{
  "model": "audio captioner",
  "dataset": "struck, bounced, scraped and rolled objects made by modal synthesis",
  "train_examples": 78125,
  "gain_aug_db": 6,
  "n_mels": 80,
  "hop_length": 160,
  "input": "log_mel",
  "spec_augment": true,
  "win_length": 400,
  "tokenizer": "word",
  "vocab_size": 50,
  "encoder_arch": "transformer",
  "encoder_norm": "rmsnorm",
  "encoder_norm_position": "pre",
  "encoder_activation": "reglu",
  "encoder_mlp_ratio": 2.67,
  "encoder_head_dim": 64,
  "encoder_fused_qkv": true,
  "encoder_bias": "all",
  "encoder_qk_norm": false,
  "encoder_parallel_block": false,
  "encoder_inner_norm": false,
  "encoder_moe": "expert_choice",
  "encoder_num_experts": 4,
  "encoder_moe_every": 2,
  "encoder_expert_mlp_ratio": 0.25,
  "encoder_experts_per_token": 2,
  "encoder_shared_expert": false,
  "encoder_subsampling": 4,
  "encoder_layers": 8,
  "encoder_width": 192,
  "encoder_positions": "rope",
  "fusion": "prefix",
  "decoder_width": 256,
  "decoder_layers": 8,
  "decoder_norm": "layernorm",
  "decoder_norm_position": "pre",
  "decoder_activation": "swiglu",
  "decoder_mlp_ratio": 4,
  "decoder_head_dim": 64,
  "decoder_fused_qkv": false,
  "decoder_bias": "all",
  "decoder_qk_norm": false,
  "decoder_layer_scale_init": 0.1,
  "decoder_parallel_block": true,
  "decoder_inner_norm": false,
  "decoder_drop_path": 0.15,
  "decoder_positions": "learned",
  "decoder_prefix_bidirectional": false,
  "decoder_connector": "linear",
  "decoder_tie_embeddings": false,
  "residual_init": "zero_last",
  "optimizer": "soap",
  "beta2": 0.999,
  "lr": 0.0026,
  "beta1": 0.95,
  "shampoo_beta": 0.999,
  "eps": 1e-08,
  "precondition_frequency": 10,
  "max_precond_dim": 1536,
  "one_sided": false,
  "adamw_lr_other_params": 0.0012,
  "grad_clip": 0.5,
  "gradient_centralization": true,
  "ema_decay": 0.995,
  "steps": 6000,
  "batch_size": 64,
  "epochs": 4.9,
  "lr_schedule": "constant",
  "warmup_steps": 300,
  "weight_decay": 0.2,
  "adamw_weight_decay_other_params": 0
}
Rows from block 5 of the audio encoder of a small audio captioner, named by matrix and row number. Rows with one number within an expert belong to one neuron, the router's apart. Each number is 128 + 24 x the weight over its row's rms, rounded and kept within 0 to 255. All counts start at 0.
Before each expert's rows are labels from the 100 clips, of 14976, where the router gives the expert most weight on average: "responds to" is what is common among them. Only what is clearly more common there than usual is listed. The data: struck, bounced, scraped and rolled objects made by modal synthesis. In brackets: how many of the 100.
# router: router (encoder.blocks.5.mlp.router.weight, 4x192, trained with AdamW), inputs 96-191
# gate: expert gate (encoder.blocks.5.mlp.gate, 4x48x192), inputs 96-191
# up: expert up (encoder.blocks.5.mlp.up, 4x48x192), inputs 96-191
# down: expert down (encoder.blocks.5.mlp.down, 4x192x48, transposed), outputs 96-191

# expert 3
responds to: one hit (100); rubber-like damping (66)
router.3 [156 123 130 113 111 151 132  85 108 105  94 168 119 118 163 120 165 135 143 133 107 107 120 130 111 139 110 120 115 143 164 111 151 146 100 103 125 137 118 121 123 159 101 126 118 158 140 149  81 114 155 100  88 149 114  94 105  93 157 156  94 147 135 101 135 138  60  70 136  98 114 104 130 151  88 121 143 103 128 114 132 118 141 147 112 134 184 145 122 112  93 124 172 195 135 125]
gate.5 [107 121 154 139 116 162 134  82 190 146 114 138 124 124 134 133  72  98 128 124  98 152 132 126 116 173 114 139 137 113 133 123 125 168 174 113 114 147 175  94 128 154 154 137 110  74 166 173 105 134 126 118 105 109 132  99 136 113 140 104 105 168 151 148 138  83 100 102  77 149 106 130 132 131 132 157 114 129 122 147 162 137 130 148 104 143 137 166 136 160 111 138 107 114 146 134]
up.5 [130 118 130 105 142  92  93 153  80 103 149 124 146 114 121  88 167 129 118 130 136 124 128 131 122 137 141 128 111 147 106 143 117  66 147 137 132  94 116 181 118 120 101 116 134 122 114 100 141 133 104 167 162 129 117 161 160 132 130 147 117  87 109 114 132 161 136 158 153 128 131 135  96 109 136 114 125 140 130  91  95 169 116 100 147  91  93  89 105 106 121 111 151 144 110 169]
down.5 [155  97 144  84 135 151 154 123 174 124 122 149 127 108 140 112  99 137 147 139 141 123 144 123 128 106 143 140 118 145 116 144 130 166  85 122 156 150 174 158 155 106 144 104 137 105 141 104 116 132 115  67 121 117 125 147 155 112  73 119 142 134 118 109 126 107  86 132 163 107 122 112 118 164 112 112 154 122 104 143 162 143 125 169 130 167 167 132 145 131 107 137 139 142 118 122]
gate.6 [153 111 133 125 115  88 115 134 136 145  94 152 179 155 175 101 136 122 141 144 161 111 130 157 137 120 141 158 146 126 167 174 132 139  59  89 101 164 165 129 139 136 103 107 109  99 109 113 123 126  82 135 109 134 121 122 119 114 145 156 137 140 132 131 126 101 114  89 119 131  84  64 149 124 118 158 144  75 173 179 167 143 128 181 106 121 148  98 131 125 154 148 121  83 143 139]
up.6 [122 171 139 147 175 137  79 144 153 123 132 121 138 111 162 111  85 163 115 126 107 133 113 186  97 143 131  85  97 143 153 140  79  99 110 197 112 112 118 123 110  91 129 121 149  90 118 139 152 108  96 106 121 106 111 143 150 129 136 110  92 106 125 128 199 124 121 150 118  73 138 116 151 161 150 132 151 121 113 127 114 132 144 107 108 140 138 102 114 117 135 130 130  99 101 139]
down.6 [123 124 102 118 132 130 161  65 132 136 136 154 172 151 125 129 149 137 121 147 146 128 139  88 170 143 135 158 139 112 123 128 129 121 153  82 138 161 114 107 153 158 128 156 148 126 134  92 136 182 138 108 116 100 133 120 115 130 124 114 127 148  99 146 119 133 146 121  94 138  80  95 102 121 142 130 123 116  90 103 136 164 111 138 119 152 127 127 143 136 132 142 134 110 163 146]
gate.7 [126 140 115 106 114 165 138 125 110 143 125 171 147 136 171 191 123 132 103 131 163 183 112 135 120  74 157 138 121 113  89 136 125 155 163 140 102 114  51 120 102 125 103 156 114 147 143 104 160 106 119 162 129 107 171 128 160 123 119 158 121 150 131 122 134 106 106 112 115 140  99 157 126 153 157  94  94 134 100 147 100 151 138 133 123 138 116 119 130 100 190 132 153 164 130 110]
up.7 [152 122 112 131 149  82 113 148 148 120 159  87 148 112 111 102 145 116 167 130  94 109 159 124 132 174 105 131 116 169 140 116 139  95 111 130 145 116 155 149 171 130 163  97 157  90 104 144 109 147 131 115 133 155 110 144 107 152 115 114 121 124 130 141 141 163 153 155 139 123 134  90 114 113 106 138 163 135 166 119 175 111 134 139 134 118 152 141 151 151  74  97  95 105 141 149]
down.7 [108 115 158 146 107  85 147 138 137 146 135 143  72 132 122 124 121 160 167 148  99 104 137 105 133 118 122 126  94 117 123 112  97 130 173 109 148 122  82 150 151 142 157 154 120 109 137 119 104 101 114 113 130  97 147  95  89 135 146  69 122 106 153 128 189 129 133 142 143 122 110 139  97 135 133 120 108 115 120 168 130 114 135 144 125 134 116 149 150 115 160 125 115 108 138 131]
gate.8 [133 121 154 122 142 131 123 165 148 119 139 137 100 143 124 150 115 134 126 100 120  96 116 144  91 141  82 159 159  72 143 146  95 110 151 114 137 166 147 159 100 122 105 160 146 126 134 151 141 146 146 161 141 103 126 127 136 114 176 110  98 155 123  79 145 133  90 144 147 134 124 143 110 106 114 136 162 155 130 145 140 117 134 107 130 133 143 155 148 125 158 121 136 138 154 141]
up.8 [168 139 122  95 122 138 138 150 111 123 162  99 116 111 116 116  89 153 195 152 122 136 161 126 108 111  79 126 137  95  89 146  94  96 126 121 122 115  79 160 107  82 137 129  91 135 129 113 153 124 191 129 126 125 111 139 192 108  97 134 147 150 140 137 149 136 125 169 137 136 125 125 140 113 119 122 147 101  74 124 156 118 137  95 125 103 109 108 168  86 111  74 101 103 104 104]
down.8 [110 156  99 108 114 104 131  94 111 128 120 143 107 136 170 128  90 136 150 129 165 149 123 121 134 114 134 137 133 119 133 120 178 122 134 149 122 134 141 162 110 163 114 138 170 146 108 146 103 157 122 152 157 159  96 117 132 153 150 137 114 129 119 150 148 155 107 187  95 101  74 152 152 156 138 133 150  97 140 153 111 138 136 161  91 155 173 167 109 149 108 150 172 154 135 141]
gate.9 [165 158 126 126 142 124 143  91 137 127 135 138 141  99 129 213 138 106 133 108 136 119 128 141  76  95 121 113  80 155 111  91 107 122 101 100 170 130 160 131 113 135 162  72 108 134 121 130 108 125 145 133 116 128 140 178 152 126 121 108 155 112 155 136 147  96 129 107 148 133 138 139 103 155 145 136 124 135 133 101 150 133  85 140 181 138 113 139 171 103  94 127 136 138 106 123]
up.9 [128 127 117 133 117 136 141 154 103 125 140 168  78 130 153 111  84 150 150 137 144 139 144  97 137 119  93 136  98 124 125 139 132 151 148 131 112 109  65 122 117 108  98  95 117 152  98 153 129 108 115 140  98 126  91 156 156 135 163  99 103 101 112 139 113 134 128 131 103 126 107 158 145 105 111  95  97 150 140 167 120 146 108  95 163 138 116 140 164 166 121 108 116 165  97 193]
down.9 [132 148 122 125 141 127 143 101 139 143 131 121 137 161 113 118 135 138 132 104 124 130 143 108 137 136 127  90  81 137 141  81 102  88 138 104 158 155  88 152 124 151 127 129 136 111 102 133 110 134 108 121 130  96 127 138  96 145 146  72 106 162 129 103 159 106 161 128 118 129 115 117 138 172 113 113 134 117  87 136 122 162 146 118 147 149 147 131 149 119 125 170 138  97 180  99]

# expert 1
responds to: steel-like damping (93); clamped rod (47)
router.1 [166 152 153 147 161 139  97 171 160 150 148 148 140 146  98  95 105 138 178 137 124 130 111 141 169 167 182 160 112 153 122 135 139 137 164 152 129 154 157 138 164 120 166 135 131 104 149 115 171 138 101 176 159 123 149 147 142 187 169 132 135 132 134 151 152 119 157 166 133 141 138 154 149 137 152 150 140 173 146 149 152 161 154 126 124 101 103 156 146 158 149 149 138 113  92 162]
gate.5 [159 124 160 128 133 170 109 108  87  91 117 126 139 144 105  96 103 120 147 117 164 105  87 131 128 131 162 143 109  77 124 148 134 146 103 115 138 140 150  99 138 143 172 136 141 152 133 139 108 108 146 153 165 139 116 120 133 148  94 122 140 103 154 147 150 105  93 151 137 119 114 144  80 130 138 183 145 145 135 119 113 134 130 115 141 122 144 126 159 153 134 158 128 135 112 131]
up.5 [141 134 112 108 127 144 134 143 118 129 141 129 171 128 157 126 109 124 147 120 117 144 129  94 158 129 104 112 150 168  99 159 129 124 144 162  63 145 172 125 130 121 126 133 115  61 112 116 129 104 131 143 111 116 121 151 116 124 139 102 117 124 142 140  82 121 158 127  93 143 152 107 159 144 118 160  97 114 140 175 120 157 107 131 141 139  77 110 142 157 152 142 123 124 107  97]
down.5 [132 123 149 146 155 146 127 158 116 133 144 120 104  73 136 152 141 146 122 114 140 121 159 169 134 104 145 101 123 147 125 168 103 138  81 160 129 103  76 131 105 115 154 121 143 165 124 143 178 102 137 101 174 135 133 148 139 143 130 143 154 141 113 139 192 144 125 141 143 116 139 143  98 116 145 150 187 196 128  81 148 124 157 106 133 137 153 102 143 113  99 146 127 139 134 180]
gate.6 [181 118 131 139 112 153  81 135 107 169 114 102 151 131 117  87 125 108 158 137 120 136 140 112 121 131 162 125 123 114 114 104 147 137 106 118 118 125 158 163 150  93 140 142 154 135 134 155 123 181 120 130  80 108 132 144 147 121 144 145 156  95 118 147 133  98 110 101 115 129 120 117  98 106  95 125 113 100 127 151 115 132 130 105 183  88 138 142  80 122 122  95 128 123 144 132]
up.6 [159 128 142 118 111 134 141  99 124 148 124 107 127 116 153 118 106 161 137 167 109 131  92 103 131 138 141 105  91 119 159 132 108 157 128 129 138 135 146 141 135  69 141 128 145 159 121 130 108 167 137 144 133 130 106 135 113 115 157 131 131 113 118 188  78  86  97 128 152 142 116 130 128 133  89 114 143  95 128  87 120 165 127 127 141  97 124 112 124 125 112 113  79 144 146 155]
down.6 [141 180 116 133 100 134 102 127 137 134 115 123 170 154 107 126 152 101 138  94 157  97 171 118 131 107 124 191 130 134 115 137 112 116 148 150 128 125 141 105 152 105 138 112 111 122  96  84 137 110 123 109 143 166  98 129 142 135 128 140 106 146 129 106 121 165 191 114 146  97 159 132  89 147 133 146 134 157 108 143 155  91 115 142 114 123 151 104 168 119 132 126 138 131 109 120]
gate.7 [124 160 135 117 115 134 168 122 110 102 159 143 115 129 154 126 147 108 177  90 139 160 144 118 118 131 125 111 153 154  90 109 154  94 163  79  87 163  95  96 144 119 122 104 156 134  74 136 146 131 146 171 139 124 140 114 171 136 103 137 104 143  88 160  90 124  92 113 151  74 120 145 103 144 170 143 117 129 165 146 152 110 173 164 128  84 149 124 128  97 130 134 152 133 140 111]
up.7 [154 130 138 130 128 127  98 149 140 167 124 140 134 129 120 133 131 157 109 157  85  97 121 147 154 105 123 136 109 134 164 174 113 164 118 154 155  89 144 136 118 153 129 128 103 141 174 135 105 109 139  89 123 120 107 167  98  88 143 106 164  91 147 117 148 157 137 156  96 167 142  86 148 109 110 130 164 119  92 120 130 153 105  84 142 172 107 137 150 160 131  93 127 135 136 135]
down.7 [153 100 123 114 116 152 125 112 113 115 169 148 130 139  97 134 140 136 135  80  89  95 121 122 107 152 149 153 175 124 129 145 142 100 151 116 109 202 145 104 118  94 110 121 135  83  73 120 166 136 138 111 133 111  91  99 145 136 133 146 107 124 127 147 110 128 123 165 155  81 129 129 120 151 170 159 119 196 178 144 135 130 124 125 142 130 155 126 112 105 114 120  88 111 132 103]
gate.8 [121 128  81 115 149 141 108 138 137 142 155 102 132 126 135  79 145 119 136 118 125 145 152 139 143 121  96 112 129 154 139 139 162 154 152 135 148 153  82  99 162  98 130 162 163 143 136 107 186 140 142 143  71 151 173 164 130 114 147 148 126 179 114 116 158  90 134 155 110 170 125 124 106 106 139 130 122 127 159 113 111 149 126  97  87 138 104 121 116 153 146  99 139 136 135 119]
up.8 [142 107 142 110 144 134  89 143 120 106 134 137  88 150 121 127 144  67 159 127 157 148 163 109 137 104 162 120 136 135 126 125 159 117 158 137 129 109 153  95 146 132  90 168 124 156 147 117 122 138  90 109 106 173 169 117 116 112 112 114  98 138 115 157 148 130 142 127 112 159 121  85 127 160 139 162 163 150  98 151  84 165 188  89 144  92 124 114 120 104 142 132 131 145 130 160]
down.8 [114 143 152 155  92 169 126 112 124 109 117 149 114 116 119 117  90 142 119 133  92 152 122 135 128 107  73 124 116 161 127 130  98 142 117 163 151  90 122 118  81 118 158 179  99 149 122 139 120 121 102 122 104 117 129 139 147 119 160 134 174 127 113 107 106 108  79 165 145 126 114 114 138 122 110 115 113 152 187  84 151 117  69 148 143 183 146 169 109 129 111 129  99  95 166 122]
gate.9 [153  94 128 131 131 130  83 123 163 105 131 138 165 132 121 121 126 130 106 142  96 158 170 146 137 106 122 109 134 104 129 119 141 144 144 132 192 146 133 105 121 132 166 109 154 106 116 191  99 189 134 161 128 128 128 128 111 147 120  92  95 129  83  62 113 116 120 115 103  98 125 117 132 129 148 152 100 127 152 120 129 168 166 133 108 135 134 114  87 112 146 131 133 141 161 101]
up.9 [162 107 156 112 116 143  73 153 121 114 126 159 161 141 159 104 118 120 149 111  87  91 145 113 124 122 139 139 125 110  73 113 126 139 136 151 153 126 128 131 115  97 162 114 135 132 148 117 119 131  99 154 133 132 172  93 114 127 119 122 113 155  71 119 128 123 136 132  98 119 159 120 115  87 125 130 122 106 175 117 121 149 102 173 119 128 131  83 159  96 125 173 154 132 147 133]
down.9 [122 149 126 137 109  91 151 113 111 149 121  79 126 127 127  86 119 124 123 128 125 166 124 131 174 130 112 122 146 137 183 132 122 106 107 119 125 110  95  90 142 101 147 157 121 161 106 122 152 177 161  84 141 135  77 126  97 111 151 125  96 131 120 142 113 110 142 136 111 141 136 160 140 135 126 101 105 151  84 129 118 116 151 123 126 115 119  88 114 155 131 109 114 185  90 135]

# expert 0
responds to: muffled (low-pass) (63); one hit (63); text has "noise" (63)
router.0 [132 157 134 136 133 116 143 112  91 136 147 118 159 125 135 151 118 138  95 141 131 120 146 161 102 108  93 120 153  82 106 121 130 104  71 145 121 129 105 170 106 121  91 118 161 141 116 155 129 132 123  93 172 109  91 122 127 103  98 131 140 148 129 144 134 155 100 158 147 105 113 145  89  88 121 146 113 100  96 121 112 130 122 128 112 160 131  73 136 143 144 126  97 110 123  66]
gate.5 [107  96 129 119 177 132 103  99 143 149 101  99 130 116 135 117  66 107 114 148 113 142 153 115 105 127  89  80  98 170 111 124 104 120  97 115 178 117 125 125 122  86 136 123 126 118 123 148  89 121 182 125 141 169 125 149 165 153  83 135 126  98 116 147  92 107 134 112  73 126 114 103 117 123 126 199 102 134 124 128 135  97 102 137 115 157 155 109 136 120 122 143 137 112 120 130]
up.5 [101 111 122 145 136 166 128  89 136 116  93 115 110 158 139 108  88 113 110 161 129 129 151  93 120 127  94 136 114 163  94 102  91 161 101 115 118 106 101 117 126 124  92 150  99 116 116 126  86 143 139 128 154 166 123 111 145 114 105 152 145 106 155 147 109  78 148 137  63 110 132 118 119 142 162 192 116 140  99 169 146 133 131 111  86 152 140 121 117 111 133 137 162 129 154 135]
down.5 [124 157  99 153 106 155 141  86  60 134 149 123 126 155 169 115 119 140  97 148 119 105 153 180 166 117 145 127 132 110 103 132 148  94 134 119 120 149 123 120 134 102 159 135 103 157 127 101 142 101 120 142  68 121 174 106 132 136 112 126 148  99 192 131 152 127 141 118 139 105 149 176 104 129  96 145 124 114 146 115 132 109 126 121  90 106 154 173 129  71 102 104 131  70 161 127]
gate.6 [157 132 170 122 209 114 147 142 120 134 135 117 151 166 125 154 103 140 120 128 165 119  67 105 100 124 120 122 113 148  94 130 121 121 147 108 146 116 110 128 125 141 113 164 113 133 167 142 121 148 126 165 150 149 104 110 179 117 111 111  99 155 162 167 113 131 113 137 120 133 131 127 165 118 144 133 172  78 117 137 111 107  83 105 118 144 130 171 131 188 135 139 122 102 155 120]
up.6 [ 99 134  88 127  53 136 111 118 137 116 118 110 107 106 149 108 158 118 131 137  95 130 170 135 146 130 143 150 137  95 145 126 134 130 121 155 110 130 138 130 114 121 140  89 130 124  80 116 146 102 135  85 109 111 155 146  77 145 143 153 148 115  87  81 139 114 139 127 140 115 122 135 103 139 130 119  86 193 133 110 140 142 172 161 123 101 131  89 128  50 129 112 139 164 109 110]
down.6 [121 109 137  93 177 123 112 128 142 125 108 118 106 142 133 132 160 125  89 129 160 141  98 128 125 125 170 170 136 177 134 137 120 126 116  92 152  84 153 120 144  91 135 117 118 153 112 152 134 128  87 133 159 180 104  89 148 127 132 121 130 158 130 128 107 142 150 163 111 173 110 120 174 128 178 105 144 163 133 143  93 133 119 120 104 158 142 132 129 120 125 119 163 103 102 130]
gate.7 [223 132  97 106 157 139 134 106 106 131 144  61 174 168 105  71 118  96 148 110 111 147 156 129 163  66 123 167 106  96 151 106 108 135 120 121 153 126 125 110  94 144 124 110 143 112 141 147  99 124 101 143 159 147 157 116  87 119  94 102 146 114 167 100 118 177  96 149 130 104 126 142  98 115 148 144 149 112 127 154 144  86 125 135 110 143 155 150 132 136 130 126 134 114 110 135]
up.7 [ 72 122 193 138 140 112 108 124 148 109 132 154  97  92 148 130 114 157  97 163 133 114 113  99 117 165 142 165 102 172 125 152 135 115 143  98 128 144 131 154 105 159 150 147 118 113  98 110 207 164 149 113 108 123 148 123 134  87 132 176 107 105 155 150 153 113 132 134 114 117 129  81 146 154 157 128 152 149 176 134 130 154 157 117 110 109 131 130 146 139 117 100  99  94 147  96]
down.7 [ 96  77 135  83 122 170 133 150 150 114 113 137  74 109 139 147 149 102 154 128 129 172 166 138 132 105 124 137 141 117 130 101 112 141 134 138 169 130 105 160 182 125 117 147 114 174 160 110  98  91 134 123 112 131 123 130 115 155 116  75 130 145  84  71 109 156 112 107 145 124 119 139 117 121 150 148 146  90 147  93 126 119  97 155 171 141 126 182 128 132 165 121 125 129 131 154]
gate.8 [151 143 160 124 114 125 118  90 128  89 129 120 125 128 139 142 134 140 148 146 154  98 131 161 113 146 139 143 127 145 165 139 100 156  81 127 112 166 123 145 114 169 100 132 102 120  92 101  96 124 123  71 160 138 133 123 117 135 123 166 154 120 121 128 104 159 114 141 112 117  82 116 158  81 106 134 141 147 121 111 118 153 133 137 175 148 114 135 141 114 149 130  97  69 108 111]
up.8 [123 132 112 130 122 162 163 157 113 177 116 122 129 121 120 130 133 130 111  64 127 114 152 131 154  95 116 107 110 122 108 103 149 105 124 140 137 116 138 110 134 115 166  94 140 140 134 184 134 143 171 156 124 139 136 158 123 109  93 118 153 124 154 122 167 101 113 147 152 126 139 115 113 141 150 132 117 119 110 152 146 109 133 129 108 116 149 142 103 139 112  96 127 148 158 174]
down.8 [108 135 123 163 141 128 126 161 156 156  95  85 106 121 119 136 100 182 150 159 132 101 105 109 131 163 107 136 162 138 151 118  99 133 141 121 106 150 102 162 142 117 102 160 148 124  95  87 174 108 126 181 125 124 103 125 128 119 143 152 108 106 181 120  81 124 162 118 166  98 114 131 161 118 134 130 154 135 138 159 126 140 136 122 124 100  97 150 177 121 165 144 110  80  90 122]
gate.9 [149 165 115 130 152 124 150 141 118 119  92 141 129  91 132 116  87 105 102 121 146 140 162 155 109 104  79 110 136 129  87 144  98 149 113 114 134 125 138 128 141 151 128 127 135 139 148 113 141 183  86 126 112 121 135 146 179 139 106 164 167 152 105  95 101  79 135 175 164 119 110  87 158 115 166 126 136 136 184 136 147 118 114 157 159 150 127 134 148  96 137 141 108  99 127 107]
up.9 [183  97 101 108 156  86 125  99 106 124 101 152 140 161 108 127 134 115 144  90 130 138  90 154 129 120 153 151 142 140 156 125 117 109 119 165 139 145 132 150  95 127 123 112 153 158 129 120 151 201 160 121 131 122  99 127 112 139  80 121 126 103 156 141 172 176 142 119 115 111 119 123 143 110 122 123 132 147 108 148 143 114  71 144 113 108 146 130 135 152  97 125 158 110  89 147]
down.9 [122 140 209 141 146 151  81 111 107 107 134  69 123 159 142 126 140 150 153 128 103 123 190 148 187 159 133 115 123  91 110 175 107  97 104 161  95 108 123 148 123 122 138 109 168 135 136 149 119 160 137 148 116 137  97 142 112 130 101 133 132 162 133 123 122 203 132 145  90 130 116 110 108 158 119 143 143 145 107 143 129 129 112  95 119 120 179 129 138 132 129 141 146  95 127 139]

# expert 2
responds to: reverberation (65); text has "room" (65); text has "reverberant" (65); string (38)
router.2 [ 89  89 125 159 152 113 106 161 164 139 162 106  89 121  89 157 103 144 100 133 150  97 116 135 112 111 124 126 137 126 134 140 114 136 153 150 154 121 130 116 125 102 151 145 136  89 137 118 131 121 143 149 143 107 184 144 170 105 106 158 134 104 152 110  93 164 159 120 136 137 134 115 148 135 131 138 138 129 131 138 139 144  87 137 124 121 107 147 141 135 143 117  98  67 164 161]
gate.5 [141 138 137 151 111 138 123 150 130 142 106 130 127 145 129 100 168 118  88 118 172 109 130 162 122 165 101 138 136 125 146  98 110 143  87 143 115 156 153 190  61 100 123 122  96 164 131 142 137 140 115 156 116 112 103 134 127 113 108 109 147 136 145 150 148 120 102 148  82 108  79 135 108 111  91 144 101 123 132  94 144 120 103 114 127  84 120 118 120 154  72 109 153 182 169 181]
up.5 [132 106 123 112 125  93  96  90 169  99 152 141 103 136 139 148 130 118 176 108  92 141 119 131 130 101 140 120 114 145 119 138 126 112 170 127 126 104 124 108 181 145 116  91 178 139 111 123 143 139 158 143 127 142 168 125 146 140 169 153  96 138 116 115 115 132 164 109 188 154 155 137 141 134 172 102 101 118 135 154 127 128 148 148 130 147 127 152 117 134 179 160  99  89 113  65]
down.5 [ 77 132 111  88 116 108 121 122 131 148 151 123  91 137 144 116 132 112 182 149 102 130 129 157 149 105 136 132 121 182 152 155 106 169  91 119 158 117  94 159 112 133  83 123 134 120 122 154 126 132 142 134 149 136 132 105 100 126 118 115 116 136 107 105 131 109 109  95 118 102 142 134 105 133 124 151 134  60  95  98  92 142 118  94 149 141 145 154  77 112 100 133 131 103 154 169]
gate.6 [129 129 108 121 131 150 113 126  98 132  70 119 135 146  94 145 117 133 116 102 123 143 143 132 157 105 145 122 113 147 152 144 115 116 109 121  92 104 136  81 108 165 136 120 124  66 110 136 102 146 125 165 145 145 137 119 139 155 114  96 114 130 141 101 102 137 137 129 122 132  77 149 124 160 160 119  88  75  87 130 129 199 153 184 138 133 106 116 114 105 113 135 135 161 140 149]
up.6 [143  97 148 109 114 101 120 102 144 110 176 120 123  94 142 105 134  96 127 144 127 122 147 131  66 144 103 106 136 119 109 105 139 124 142 123 160 151 100 120 152  97 128 131 135 204 143 133 131 119 103 107 115 131 117 140 118  93 114 142 159 160 103 122 132 117  92 132 123 123 174 108 115 113 119 147 154 183 165 111  98  47  90 103 145 128 152 156 138 159 112 132 118  99 112 142]
down.6 [112 111 116 143 107 164 120 144 100 110 166 124 151 113 108 167 160  98  94 137 155 139 174 151 158 159 153 104 107 126 166 134 154 129  87 111 115 156 153 120 120 119 141 132 133 142 122 124 145 117 115 105 123  89 125  89  87 135 144 117 151 129 130  80 157 157 156 110 141 134  95 129 145 133 120 114 107 138  86 159 160 103 166 164 106 115  72  89 114 174 113 107 131 147 159 147]
gate.7 [125 156 155 143 121  78 111 159 124  95 155 121 132 142 151 102 132 138 116 156 112 158 118 124 118 159 134 103 111 150 112 116 115 136  86 144 104 121  71 139 118 117 139 120 139 120 153 130 130 145  97 132 129 130 108 128 113 140 176 118 129 146 147 152 140 138 111 144 161 159 188 154 154 109 120 125 189 101 131 135 165 161 134 124 124 173  95 122  85 178 148 153 120  90 126 176]
up.7 [114 153 137  98 115 149 120  80 147 145 114 113 140  86  94 121 113 101 133 139 135 129 102  89 125 155 124 146 133 140 132  85 133 132 158 124 142 178 155 107 137  97 141 120 120 106 164 109 103 129 100 133 133 134 171 159 145 169 125 139 100 127 117  95 130 108 116 121  68 112 103 108  91 126 163 134 142  90 151 122  98 119 117 172 166 106 130 130 133 133 146 150 147 124 147 119]
down.7 [120 113 142 119 179 100 118 128 132 135 120 116 119 157 122 106 142 127 118 117  97  62  97 153 141 149 131 148 100 192 120 148 110 147 139 156 123  92 163 116 114 181 134 120 119  95 148 107 139 102 139 126 115 153 100  80 129 110 154 108 146 157 118 148 146 171 127 149 212 114 154 133 207 161 111 107 125 208 119 124 117 152  83 124 126 169 113 130 138 127 133 103 151 129  80 144]
gate.8 [125 105  92 156  77 161 124 147 126 139 173 126 132 156 135 169 123 126  95 122 123 157 115  90 140 154 106 148 107  90 136 151  94 153  98 117 128  96 110 156 134 208 138 135 133 140 118 183 107 129 155 105 108 140 125 149 178 122 137 151 116 152 152 103 116 175 120 118  97 162  99 135 154 128 124 159  96 120 132 152 142 133 141 132 135 102 125 115 117 158 153 114 103 150 140 100]
up.8 [102 134 101 150 120 141 122 135 115 125 176 111 107 172 148 119 137 166 114 109 129 165 117  90 140 137  83 138 135 108 175 173  83 160 109 121 132 146  99 137 153 176 148 151 129 126 143 172 110 106 148 104 106 134 131 133 164 124 160 135 124 134 150 155  96 150 117 147 103 149 126 141 112 135 123 151 113  76 109 173 117 130 103 141 128 100 114 114 134 167 186 132 104 141 122  98]
down.8 [136 131 142 127 146 166 144 116  98 104 131 168 123 105 124 137 155  93 125 155 139 145  98 181 140  98 100 119 162 141  81 130 155  92 153 139 122 157 161 169 127  95 144  96 126 124 128 136 106 160 118 124 174 102 109 133  97 152  77 131 128 106 123 136 116  99  72 158 126  91 148 147 104 109 136 126 153 167 106  79 158  98 166 164 124 145 144 122 109 133 134  97 127 143 130  95]
gate.9 [107 106 123 163 132 164 136 155 142 191 158 121  59 125  94 181 116 126 154 100 145 118 128 121 134  95 171 121 114 130 116 132 165  91 187 104 168 119 108 145 131 119 117 105 166 153 109 152 182 158 114 115 146 143 107 126  98 161 145  83 106 111 128 101  99 119 128 114 136  91 136 146 155 131 147 139 122 100 107 124 140 148 196 114 146 145 123 146 146 144 144 154 121 147 112 100]
up.9 [148 109 124 141 121 112 163 131 137 119 159 125 122 113  99 154 117 101 134 122 119 159 119 111 143  99 125 130 142 151 154 163  94 115 151 154 117 121 128 118  81 130 118 127 140 144  86 161 179 130 173 119 146 159 121 120  56 150 116 108  85 116  92 115 123  90 101 130 128 137 104  94 121 104  77 169 111 101 107 142 145 171 167 124 135 115  96 112 135  95 125 109 117 143 136 142]
down.9 [141 104 146 113 138  86 108 168 143 118 155 141  98 122 109 135 163  92 168 113 120 111  89 134  90 134 127 142 130 139 100 163 107 129 136 149 153  88 108 129  90  91 143 138 107 113 158 154 132 161 127 143 121 101 101 127 160 112 142 104 131  97 136  82  99 168 140 117 109 154 129 174 106 160 111 116 123 171 137 132 138 114  95 127 105 149 165  98 112 136 127 138 108 140 108 115]